config.yaml
model: "model that answers yes/no questions on an image's attributes"
dataset: "rosettes with rotational symmetry"
train_examples: 195000
image_size: 64
crop_scale_min: 1
horizontal_flip: true
questions_per_image: 4
encoder_arch: "preact_resnet"
encoder_norm: "batchnorm"
encoder_activation: "gelu"
encoder_depths: [4, 4, 4]
encoder_kernel_size: 3
encoder_stem: "deep"
encoder_avg_pool_shortcut: true
encoder_widths: [48, 64, 96]
fusion: "cross_attention"
fusion_encoder_width: 256
fusion_encoder_layers: 8
fusion_encoder_norm: "rmsnorm"
fusion_encoder_norm_position: "pre"
fusion_encoder_activation: "quick_gelu"
fusion_encoder_mlp_ratio: 4
fusion_encoder_head_dim: 64
fusion_encoder_fused_qkv: true
fusion_encoder_bias: "all"
fusion_encoder_qk_norm: true
fusion_encoder_parallel_block: false
fusion_encoder_inner_norm: true
fusion_encoder_drop_path: 0.1
fusion_encoder_positions: "learned"
fusion_encoder_cross_attention_every: 1
init: "torch_default"
residual_init: "none"
optimizer: "adamw"
learning_rate: 0.0013
beta1: 0.8
beta2: 0.999
eps: 1e-10
cautious_weight_decay: true
max_steps: 7500
batch_size: 384
epochs: 14.8
lr_schedule: "cosine"
final_lr_fraction: 0.05
warmup_steps: 370
weight_decay: 0.3
Rows from block 7 of the image encoder of a small model that answers yes/no questions on an image's attributes, named by matrix and row number. Rows with one number belong to one channel. Each number is 500 + 40 x the weight over its row's rms, rounded and kept within 0 to 999. All counts start at 0. Numbers have three digits each.
After each channel's rows are labels from the 100 images, of 14848, where the channel reaches its highest value: "strongest on" is what is common among them; "lies over" is the class under the peak. Only what is clearly more common there than usual is listed. The data: rosettes with rotational symmetry.
# convs0: first 3x3 conv (encoder.blocks.7.convs.0.weight, 64x64x3x3, each kernel summed), inputs 0-63
# convs1: second 3x3 conv (encoder.blocks.7.convs.1.weight, 64x64x3x3, transposed, each kernel summed), outputs 0-63

convs0.9:509449490496463484492487503427494499538558414486530386539525450464523425514433464450498514510504507475514481536521467509469464533474488526515559505384531472499509494408559530523474502499478446
convs1.9:458535445542480448421510509457489562534492456446560531428573538539441461511476557548487511427562498512506504466516473521523485487522588533549524517436509520524475583465517489526461466493494484
strongest on: mirrored
lies over: rosette

convs0.24:504419506451481477464472516506490446520475486451510452473505484453421471456499450529473499531439495529449525485512452478437498460503406515462383481515468502468482437494443501403473508456483514
convs1.24:483524521429529512504505532562583483570543559531521504552474534498485516519569497473480471487478508525542541512517452442474553536463410480565397476516516534572511476495465444524472463459532467
strongest on: earthy
lies over: rosette

convs0.40:495473490495478516479510513418490491528565461497564378512480496496486441519487504501450514454464529471514489529549458452447513450484449527520441536422489519434491486444578532487443446456499442
convs1.40:493516485486489398494508490467522566488484487468467469525485516525446411454480526467537490456506524441553580465446455507538538484469491465547519532441535541569508546481464451571475525428495560
strongest on: grey; earthy
lies over: rosette

convs0.1:498468421493475462394489467468505482455532480452474460468478479457469442482495456480457478492477449381514490416482506492416509461495475440471457454542466517509478457512481499488441560503464523
convs1.1:441516433505486529541485532490476497443468488471516509517481507565580581492603481446515432492479441543489418527455529474511547509495459473492521483514435436544528501470524469564534427522496504
strongest on: cool; nine-fold
lies over: backdrop

convs0.39:520509506506452514395506538446479412502522455464520488549551547508502438517449461523475526507526434408541482499498515493500499478459517550469480458456531515518500547528508496508492539507490352
convs1.39:472594384486511456483507489534554514521466544528496611400432490540491572538544508495520446486533503505531507439486503462505493489467473475518498495535423461529504454503496517503479435510489505
strongest on: mirrored; dark; ten-fold
lies over: rosette

convs0.46:497487530503510443358506385464458442526486484489482464496467443508466438508491528532442493495494390470456476502472543509563451482496497490520516430466514487457498505479525513492453463480524525
convs1.46:478558515471470546510483551464600551529477524519465483524496496492527457556540506582468527551490550474509475489525460479491509554497511565485476563468514513531456477517482489470505523550563351
strongest on: vivid
lies over: backdrop

convs0.32:499528472500487515442556459514536412445526513516536523503449524471509516501479441535553437470473449485534471470445513446537489460496484462499436460527443560496562436549467458522456498505411426
convs1.32:481511408477503569446485502530511546547477491485486539477469481528579469458486459511464502553466422536492444460477559473486532518430497515526513500498427463480446456487584557549446485497433466
strongest on: cool; vivid
lies over: backdrop

convs0.3:494478447478464426420481426492481453468454495484456502464465516480426499501540501506428496475478456514437483468400496501523494497545505461462443433552462504485522475521428493509536451456417525
convs1.3:464469455486436553480506485456521522537545476464541426489387458472554483451549514468503499495491481548493480502563459550457502541460475515446473468446446438493453454512565443482493523544533449
strongest on: vivid; ten-fold
lies over: backdrop

convs0.63:485467512530440549460500519365507471517535447474514394545538460493509393493502474462495532536497515504507467533510458489461468526494465514497557535416524475484524513442502513528460510466498428
convs1.63:486505505548487420523449435441533552485464517530495468477532440446474472550473489502445462418543492437525529476456532509550458549530596538485511478443510496535425561433498504513502539509506478
strongest on: pastel
lies over: rosette

convs0.49:535508504554500557433557466517563498566563518522578409486524480526476474556462462544531479552515492484541471549518475500484490512493475527513509504432529471505517535385568525487467571537506482
convs1.49:484515487502518459497424489476507556546421478518552533503509489516509499483412569498470508427548502541487493496511500510542469572451571526540543504439491547515452527410535519495518434529490406
strongest on: mirrored; earthy; grey
lies over: rosette

convs0.6:505444469441479465467439464498460423504478476453483484453502476402473493493537419483500459478454451516451517492480500497548469456499472479485462438536514512465490439513418473461417469447428525
convs1.6:433441487474486543520538521486517549585493537508543503471431511461456534544570471479458547486498491573493467549513413490485562514461414470514420472542470491502565474535511469468538497494484453
strongest on: earthy
lies over: rosette

convs0.35:478468550470499477461379454448539381486476518498473529493531510504444476525440473555441505540486466402494492516437538461545482481508492472460480517490496460444444486530472476486440503469491481
convs1.35:471482456478476546542485540522529520490490509501512534493432540495457496504602390576448499535434554426548493496494431469470497513460439509446507466521443453491590475537512510522485502514511503
strongest on: three-fold
lies over: backdrop

convs0.26:531512558578503492445541501517517472439521515547482457537448407525478416463494550488574530527539501526587512496508500491440451502448478531452557479458516560504522481468516512459479569540542530
convs1.26:534513484486570488470408482460544533518458440501450468497579492434525528559506496516439486458573443465499455519502512496521491545505542548546533526532520563520423488532512544492473502487499390
strongest on: mirrored; warm
lies over: rosette

convs0.61:501540489521497548528479442470552386487476527477493512526557538520476486541426484522436473502506516392543468446502532509503469494527497505504483534501509473512444489544474455520382544478497414
convs1.61:442486448444469493460472519464448528507508504488514483421414472494477452442556478481537531505453528453511511508488452454479472487389409471481498446499460423507547454446530519486459486527538511
strongest on: pinwheel
lies over: rosette

convs0.12:515434499519468511442535490450574477550571502509561386532533489505481437509472461459527496526472494469552464543484491501482494532486441513490568488409546482504519502400542528499472521537491450
convs1.12:500500514576548483435479464492526536522478470512552504462568501469511455494428543520457497475529529506497500495520476509524440568507608573530538529443511558520425560457548503519518463523474420
strongest on: mirrored; grey
lies over: rosette

convs0.11:503520511451458438397455506434499528504419477492470452449411466490455404502511523450403524516508434501515490468457522529569432489492513499506461501481442526482473505507479476509504470496524472
convs1.11:552543497501478524504504495542533464467463564516539554591537494545529547531482463556499412591505491508525467442509512439443561523521509530494512522516527493478482434571542484458533475515538413
strongest on: vivid
lies over: backdrop

convs0.48:496484431485487495525495469510451488496473471448496488424458495457447490484525484493483528477512494574436505468501459491445479447501452480430490495524472384449499440482506362456516450513467506
convs1.48:494555585527481498469549511502533494581527539507539465442504500530451568463515459437522512479532496521526541515539462480457561536510454465459539529508495401452516514528561395521513481524543458
strongest on: warm
lies over: rosette

convs0.33:486485482528504493500504518495470482481508493477497510458468528464457474473506467465486518466521488571487498448515479504473500450516454467441475482535453345473484474504518321469526483519458482
convs1.33:541566536530434520462539533479522511553499516479563468495517506529439570514501483447538531465583471532543506526508506497443493564508457533491562552504521395461476480488575423540546501509506471
strongest on: warm; pinwheel; four-fold
lies over: rosette

convs0.42:461456496484509534506510439471498477542522511512562462500461519451529470482412463482466484443511549502531489549538459443491502424469493549543514533413526542468474477429557502497437452483471393
convs1.42:490547465542500439408513460473443542540465454452514515486513492561503428488484551466527541444538489447483574496521502529568474419445538454561506519464526519553548559483507496558477521494475479
strongest on: earthy
lies over: rosette

convs0.5:510497457442451433425483466486481506440437440469460500439470473462426435505465499493430510500497472502462479525431508505510460483500455447453426469478442473492467434474457447492464495452447472
convs1.5:506516542487461511484547516517522443475499524523542538515448474484515522511539439572525517544527522524516499437602447519393543520544448490497517548492511467446556436561588495450506472504545497
strongest on: vivid
lies over: backdrop

convs0.60:495481459443470469419489491493492519468465499492442520465497462459439482511526427518438451449471486501496505472445500474463469471500475430477444432546445481473445452531412460504471475485451599
convs1.60:428457476433497522500509539489493482491472515483544469428420484486494546478526503448497503460503525478482449540529444506458508516432422446488452428501409441439551473482543494457504469541527434
strongest on: ten-fold
lies over: backdrop

convs0.37:497430547464472454489489512463531451430564472514494412516488470465492435469506486473485481470509536531510516519569449429406461463476458495539506493438508536489521471436543482495464404445513500
convs1.37:550480500493505473477488429449467547464492414447447447485509476435482456460518516469472507455584475431542571476510497518525530458516514533501540564478510571561465549475494522548510559442524463
strongest on: grey; vivid
lies over: rosette

convs0.21:472483526401498484458499476448527477462559491563510452500444512422507503496518469465512457433529541525543531555552461431486483399473459516535486486468521587495525453440527473495494480477493441
convs1.21:518478480489546446510488451483464515497480446451447503498534459521474465503460539452512528482542484513493546489499505519562486357533489484591503570508521576551509544487510566581529492452459490
strongest on: vivid; dark
lies over: rosette

convs0.15:397451537494462525514502527474513457479566429476528484469437510421544478463448484523509470533531527467514448469515493477424471546464498548511500479434537525433541477388524502441498497514484512
convs1.15:504533512497528448455456467466488519510418472505517453566520478570508456493464517505476498452565458553522527560459572515559452478502594517535539516465535519463464534453563511518516418526499439
strongest on: pinwheel; cool
lies over: rosette

convs0.44:554480459455533454398478479477564462472474520507434439513420535503483461514472533488515479544463440471521460524496493522587521452469557466518465529513520511522500562548527554456502496515487599
convs1.44:529464514523554487537473496513455526502482554517580461457528478414497461480460382477473457451535545483548540460522502426435477553529518510484520575512492537539452405494501516492488493491502463
strongest on: vivid
lies over: rosette

convs0.50:531447469422511562492430449469518467565479491485521444492527507488493508498527500457394461518416468481498450529540463487535488543473478491518461500429461467491497521422525549510451421433523505
convs1.50:477457550513533458508593487507546540545547530553511458567519485472537509515429547556479515501484539534496541515444438475531538585516552536499499505491547570501443537472474477506538608495501508
strongest on: pastel
lies over: rosette

convs0.10:537455452484536485455471457425509425486515518452475452451509533495464476481515488485403442462494458462516440407462528488540514407526464480489477523545464478514460471500486511443418511463483457
convs1.10:469497496494429495472554486399483562494495525517535462449455482527483522453540491399559475452536496515480490563476518481535484482415486454463552548511481419557527527458532434519494498535526475
strongest on: pinwheel; cool; vivid
lies over: backdrop

convs0.22:497479557564499495547527552453503557522542468524493486521552486494521483529467469506513544480518533508562524598509469531509466547509509546496544500389547475523508494425526500550596550492544421
convs1.22:531478543479473476451439553552464490545436431500500509413497505497443506455414539498471428487539527453434443509513523545523446502460538438481439507476469521475462520518482520448474460489457556
strongest on: pinwheel
lies over: rosette

convs0.18:507475526500509574504490471446477505521529500488565384507480544485514461538461466447429506479479541449513466520540461460492509480524475530540530538416508519482471491405572505463411494472481438
convs1.18:481528414490435420429515501465473545521445458454485512500512487558493478463474552460534515430541501470487561486478514521537503426390534435525497483423516496558505545442488502522486511497487484
strongest on: grey
lies over: rosette